A small sound classifier, trained from scratch.
Data: trained on strings of digits, spoken by a formant synthesiser in many voices, 39062 training examples.
Rows from block 3 of a small sound classifier, named by matrix and row number. Each number is 50 + 10 x the weight over its row's rms, rounded and kept within 0 to 99. All counts start at 0. After the name is the row's rms in percent of the matrix's.
After each channel's rows are labels from the 100 clips, of 14848, where the channel reaches its highest value: "top examples" is what is common among them; "loudest band" is the band of the loudest frequency at the time of the peak. Only what is clearly more common there than usual is listed. The data: strings of digits, spoken by a formant synthesiser in many voices. In brackets: how many of the 100.
# conv: pointwise conv (model.blocks.3.conv.weight, 192x192x1), inputs 64-127

conv.125 101:47 79 42 59 52 44 54 46 42 28 53 55 65 55 48 37 30 58 73 44 36 51 56 40 27 51 49 33 61 48 57 60 57 53 49 35 52 43 41 45 52 43 49 50 58 56 35 44 41 50 51 35 48 49 54 44 48 54 41 47 65 47 48 50
top examples: "seven" (66); clipping (48); first digit: seven (33); last digit: seven (27)
loudest band: 250 to 500 Hz (58)

conv.170 103:36 69 42 48 36 64 64 62 26 41 58 49 47 32 42 49 53 56 53 45 46 68 62 48 50 36 60 35 50 50 36 54 58 60 42 49 38 51 52 44 65 65 57 31 59 52 56 27 62 51 50 45 45 42 43 52 48 46 40 38 64 47 63 36
top examples: "zero" (76); clipping (53)
loudest band: 250 to 500 Hz (53)

conv.44 093:38 54 28 50 54 57 60 51 45 58 59 45 56 34 55 50 58 62 48 42 50 55 43 56 60 60 37 45 75 49 62 60 44 65 45 66 62 46 48 57 55 49 48 67 47 52 28 54 57 57 33 55 53 33 57 65 51 39 60 60 61 58 35 55
top examples: "six" (62); whispered (30); first digit: six (27); clipping (26)
loudest band: 1000 to 2000 Hz (25)

conv.2 096:47 43 58 59 74 62 46 54 53 34 68 59 55 20 50 46 51 61 39 50 41 57 40 39 76 49 38 65 50 55 49 54 50 64 49 36 48 46 42 49 38 69 65 56 49 57 47 61 44 49 48 60 60 41 68 51 57 60 53 47 68 49 66 33
top examples: "three" (98); last digit: three (67); first digit: three (50); thin (high-pass) (34)
loudest band: 250 to 500 Hz (59)

conv.25 097:45 59 48 50 48 47 62 52 60 47 42 33 57 59 46 57 61 54 49 35 41 49 34 41 48 32 42 52 35 44 50 66 53 41 49 51 35 49 35 39 48 53 52 46 57 47 33 42 25 72 53 75 59 57 43 30 65 60 42 55 53 41 54 59
top examples: "six" (66); mains hum (64); first digit: six (33); clipping (27)
loudest band: 4000 to 8000 Hz (48)

conv.137 097:53 45 55 63 51 55 60 50 41 54 53 43 54 50 46 43 59 35 59 48 56 38 72 62 47 32 44 47 57 53 64 48 33 45 61 53 49 50 65 48 42 48 45 38 40 50 37 50 55 44 58 37 52 56 84 51 53 42 53 50 45 39 60 37
top examples: clipping (61)
loudest band: 250 to 500 Hz (54)

conv.51 105:66 46 39 35 56 55 39 41 60 46 21 42 66 70 51 52 62 47 45 47 48 41 62 33 41 50 75 55 38 46 60 58 58 55 56 60 55 55 45 41 40 88 54 60 49 39 54 45 51 46 52 32 43 52 48 49 24 57 63 53 31 42 48 56
top examples: voice: child-like voice (93); "zero" (85); number of digits: 5 (41); first digit: zero (38)
loudest band: 250 to 500 Hz (49); 500 to 1000 Hz (45)

conv.63 100:41 37 35 57 77 51 44 44 47 62 41 39 55 51 50 45 63 60 55 66 29 43 44 50 43 54 43 54 54 48 58 29 49 55 46 64 41 42 46 61 49 45 56 52 52 45 59 44 65 36 65 54 41 36 57 47 48 46 61 50 52 47 63 57
top examples: "six" (86); last digit: six (53); muffled (low-pass) (42); first digit: six (33)
loudest band: 250 to 500 Hz (56)

conv.135 103:51 53 42 41 68 76 53 44 42 50 52 42 45 51 47 57 38 52 53 47 58 40 50 44 61 46 42 30 48 47 46 48 40 47 62 56 52 51 42 57 58 53 37 52 61 52 45 55 36 44 48 57 44 60 60 38 45 61 33 36 49 71 49 41
top examples: "zero" (78); voice: child-like voice (69); first digit: zero (31)
loudest band: 250 to 500 Hz (66)

conv.61 092:47 60 42 34 54 48 51 53 62 42 61 47 43 44 47 41 55 61 48 42 62 43 52 54 59 40 43 47 52 60 47 42 40 38 70 49 26 54 49 38 53 57 56 52 66 41 63 51 45 48 54 45 46 42 51 57 49 55 67 43 46 54 36 36
top examples: "six" (85); first digit: six (42); clipping (28); last digit: six (26)
loudest band: 250 to 500 Hz (67)

conv.190 098:52 43 62 53 44 36 46 62 61 60 67 58 58 46 44 60 57 48 45 52 37 55 52 52 44 52 62 53 65 56 44 27 43 53 37 39 52 47 36 53 35 63 36 42 43 42 42 39 53 43 47 39 70 63 54 42 47 52 49 32 43 36 66 58
top examples: "six" (57); clipping (31); last digit: six (26)
loudest band: 4000 to 8000 Hz (42)

conv.155 099:38 47 51 64 62 48 54 65 37 57 59 55 46 48 42 76 46 44 41 62 42 42 59 52 50 44 54 56 61 48 48 50 47 49 37 48 64 45 66 32 51 52 44 37 43 46 61 43 67 35 46 58 42 46 54 36 47 58 43 73 36 49 47 64
top examples: "eight" (99); first digit: eight (46); number of digits: 5 (41)
loudest band: 4000 to 8000 Hz (98)

conv.171 090:48 51 42 50 49 31 55 51 51 57 41 43 46 67 59 52 55 45 60 33 47 57 48 48 53 42 63 51 44 28 68 66 60 45 48 54 45 46 36 40 50 64 37 64 49 52 44 46 51 34 43 42 47 58 62 41 36 46 56 32 53 50 54 72
top examples: "zero" (99); voice: deep voice (63); last digit: zero (46); first digit: zero (33)
loudest band: 250 to 500 Hz (57)

conv.94 105:64 52 43 53 51 46 55 32 39 46 61 53 51 65 59 55 46 49 65 48 49 40 54 58 41 45 57 35 48 57 54 33 49 61 42 53 51 38 45 66 54 57 54 44 61 43 35 49 56 55 61 35 43 44 58 34 40 45 54 45 65 60 47 21
top examples: "zero" (83); last digit: zero (42); first digit: zero (34)
loudest band: 250 to 500 Hz (50)

conv.45 091:49 62 40 41 74 24 61 41 79 55 65 54 39 41 56 43 59 51 62 49 44 43 51 64 45 53 54 50 40 48 63 41 49 51 44 48 37 48 49 27 53 57 51 36 67 54 47 59 47 53 46 36 37 44 56 48 45 52 38 44 59 49 47 42
top examples: "six" (100); clipping (50); first digit: six (43); last digit: six (41)
loudest band: 250 to 500 Hz (59)

conv.164 087:52 74 49 44 53 54 42 57 73 44 53 41 33 47 66 53 46 79 32 69 76 52 39 31 43 42 61 47 59 47 45 65 47 63 50 61 30 43 30 47 47 63 48 54 49 55 37 53 43 70 40 50 41 59 51 41 49 78 51 43 39 47 60 47
top examples: "eight" (73); first digit: eight (44); clipping (32); last digit: eight (29)
loudest band: 250 to 500 Hz (43)

conv.40 101:54 53 51 51 66 69 44 62 57 43 45 56 40 35 46 60 58 48 38 55 36 37 46 58 48 51 52 59 59 38 38 32 57 49 59 60 50 44 48 32 53 24 56 37 49 60 65 56 50 59 36 52 60 47 44 45 54 35 55 56 54 44 43 52
top examples: "eight" (64); "two" (58); rumble (42); clipping (38)
loudest band: 4000 to 8000 Hz (40)

conv.60 103:50 54 48 41 54 44 37 49 58 43 40 39 57 48 37 51 44 38 36 51 55 43 41 53 40 37 54 44 29 67 56 39 44 41 59 52 46 58 68 68 54 51 43 51 43 41 36 52 59 38 37 45 51 47 44 38 51 31 55 46 51 36 46 40
top examples: "eight" (88); reverberation (84); last digit: eight (41); clipping (39)
loudest band: 250 to 500 Hz (43)

conv.4 098:53 46 59 39 33 45 44 36 48 45 49 43 39 36 35 49 74 41 53 62 50 54 35 80 70 51 62 59 39 39 47 48 48 37 49 41 47 50 32 47 38 44 47 57 54 29 49 43 56 44 62 51 58 51 26 37 44 43 45 45 59 48 48 31
top examples: "three" (80); number of digits: 5 (43); first digit: three (33)
loudest band: 250 to 500 Hz (64)

conv.117 103:44 43 43 56 59 50 41 54 47 42 57 45 35 41 43 47 84 41 53 47 71 55 52 38 65 54 53 56 74 50 52 42 47 35 49 59 51 49 42 54 46 39 59 49 52 46 44 45 53 39 64 52 34 44 43 47 46 62 35 51 42 59 54 64
top examples: clipping (62); pink noise (30)
loudest band: 4000 to 8000 Hz (33)

conv.116 093:47 54 30 60 38 76 49 51 46 51 47 43 46 62 34 47 40 26 45 74 50 42 46 43 52 28 59 51 59 56 60 44 68 39 68 45 55 35 64 23 46 61 48 54 52 39 47 52 32 38 58 53 43 56 45 51 34 39 64 59 60 57 39 50
top examples: "six" (98); voice: child-like voice (51); number of digits: 5 (41); first digit: six (33)
loudest band: 250 to 500 Hz (75)

conv.41 102:55 59 50 51 37 48 41 69 41 58 53 42 48 57 33 48 49 42 36 47 71 50 43 37 42 54 52 57 35 49 51 50 49 50 44 52 57 51 66 45 47 70 57 41 53 56 48 34 38 52 57 37 53 47 59 44 36 26 42 48 54 56 42 59
top examples: reverberation (85); "eight" (82); first digit: eight (34); clipping (30)
loudest band: 250 to 500 Hz (53)

conv.9 104:48 45 62 52 45 58 44 59 57 53 42 67 39 50 52 63 54 41 57 64 53 39 49 54 64 55 53 50 32 46 56 48 43 36 26 46 54 61 65 36 52 50 53 39 48 35 39 73 48 52 62 52 29 42 56 71 58 53 58 35 48 53 53 55
top examples: "three" (97); first digit: three (52); last digit: three (34)
loudest band: 250 to 500 Hz (54)

conv.21 097:48 41 57 63 40 57 46 47 38 46 33 53 34 53 55 63 62 60 51 49 75 58 46 58 44 49 48 65 32 50 66 45 65 44 46 59 57 35 37 71 55 53 58 47 37 48 68 63 69 74 58 63 42 59 46 46 50 45 70 41 65 45 58 48
top examples: "zero" (75); first digit: zero (35)
loudest band: 250 to 500 Hz (54)

conv.92 099:39 39 45 44 55 63 43 43 58 49 45 41 67 40 52 63 52 73 38 52 51 67 46 46 43 48 49 51 64 44 43 50 47 40 47 50 49 55 45 27 59 73 52 54 46 47 51 41 50 60 39 53 47 53 57 55 44 52 52 35 60 63 41 45
top examples: "seven" (83); first digit: seven (34)
loudest band: 250 to 500 Hz (58)

conv.165 102:41 41 53 44 50 46 55 37 51 33 56 48 53 67 43 34 51 48 44 44 36 41 45 49 50 35 49 38 36 40 51 51 56 34 33 38 61 39 51 55 49 52 34 57 38 48 42 57 51 61 29 32 54 59 72 62 62 44 53 56 52 58 38 38
top examples: reverberation (62); clipping (50)
loudest band: 500 to 1000 Hz (44)

conv.86 096:60 51 67 52 48 48 44 64 53 38 42 63 56 50 47 48 63 40 42 51 36 35 29 54 42 52 58 47 20 43 59 42 65 51 47 51 49 38 71 41 34 50 52 43 51 50 69 59 60 53 67 53 51 53 46 40 44 52 50 53 40 47 57 59
top examples: "two" (99); first digit: two (51); last digit: two (30)
loudest band: 4000 to 8000 Hz (93)

conv.37 099:77 49 35 29 45 51 48 60 58 61 47 48 47 55 53 51 57 47 67 37 48 40 58 66 43 34 63 32 62 31 42 55 62 45 52 62 49 64 46 39 56 54 57 43 46 45 43 44 60 46 41 36 50 47 51 71 49 56 49 61 52 61 56 46
top examples: "zero" (96); last digit: zero (46); first digit: zero (34)
loudest band: 250 to 500 Hz (68)

conv.130 095:41 37 65 36 50 47 52 56 38 58 58 56 43 43 40 48 30 57 62 44 54 48 53 54 61 34 53 39 36 52 45 45 41 50 31 49 59 60 45 47 45 40 46 54 51 45 60 47 49 46 48 42 50 39 41 39 50 48 38 37 53 57 47 42
top examples: "six" (67); last digit: six (28)
loudest band: 250 to 500 Hz (49)

conv.114 106:38 41 50 47 48 64 42 49 62 43 65 42 38 50 62 47 46 64 39 58 39 48 51 39 40 47 81 68 50 64 55 59 53 34 38 64 49 47 50 36 50 38 65 50 41 53 46 48 51 45 40 53 45 54 42 46 47 44 42 48 64 59 42 17
top examples: clipping (48); white noise (34)
loudest band: 4000 to 8000 Hz (38)

conv.146 102:54 44 37 57 38 39 30 52 46 19 40 58 41 46 62 43 48 50 50 58 77 60 40 44 72 49 47 47 41 51 37 46 44 56 43 46 49 40 55 39 55 37 55 43 42 59 46 53 47 34 53 36 60 41 55 52 59 53 53 63 54 58 29 37
top examples: reverberation (81); "four" (54); "zero" (53); clipping (32)
loudest band: 250 to 500 Hz (45)

conv.189 091:55 38 48 59 57 55 66 62 48 47 48 43 54 57 70 49 47 47 20 61 56 43 65 39 44 47 72 43 31 52 64 48 77 32 38 50 40 57 42 36 55 54 48 42 39 48 59 25 51 45 44 56 59 55 52 53 71 56 58 47 49 60 54 37
top examples: clipping (87); "five" (72); last digit: five (33); first digit: five (31)
loudest band: 4000 to 8000 Hz (59)

conv.26 099:58 49 49 34 58 46 60 36 48 38 45 50 61 35 45 44 48 30 52 78 46 32 52 48 79 44 40 47 44 49 53 56 51 53 66 39 42 49 57 59 51 73 39 71 61 57 39 59 65 43 66 34 65 39 40 42 41 58 70 55 39 48 58 57
top examples: "two" (71); last digit: two (36); first digit: two (34); last digit: six (25)
loudest band: 250 to 500 Hz (51)

conv.31 105:39 50 50 43 40 27 40 49 68 45 53 54 50 55 44 57 46 43 27 37 60 74 41 40 64 30 56 49 48 45 40 70 30 44 54 59 50 85 52 86 40 53 55 52 34 43 50 60 62 56 38 59 44 44 42 60 53 49 48 51 47 47 44 49
top examples: "three" (63); last digit: three (37); first digit: three (27)
loudest band: 250 to 500 Hz (49)

conv.83 099:54 60 49 31 46 55 54 56 56 43 54 35 42 65 46 59 35 53 64 44 52 40 51 44 60 25 30 45 51 63 42 51 48 59 37 62 68 46 45 51 41 47 68 49 63 45 56 28 46 56 45 41 37 58 61 36 54 43 57 45 54 57 50 56
top examples: "six" (89); voice: child-like voice (61); first digit: six (43); rumble (34)
loudest band: 250 to 500 Hz (58)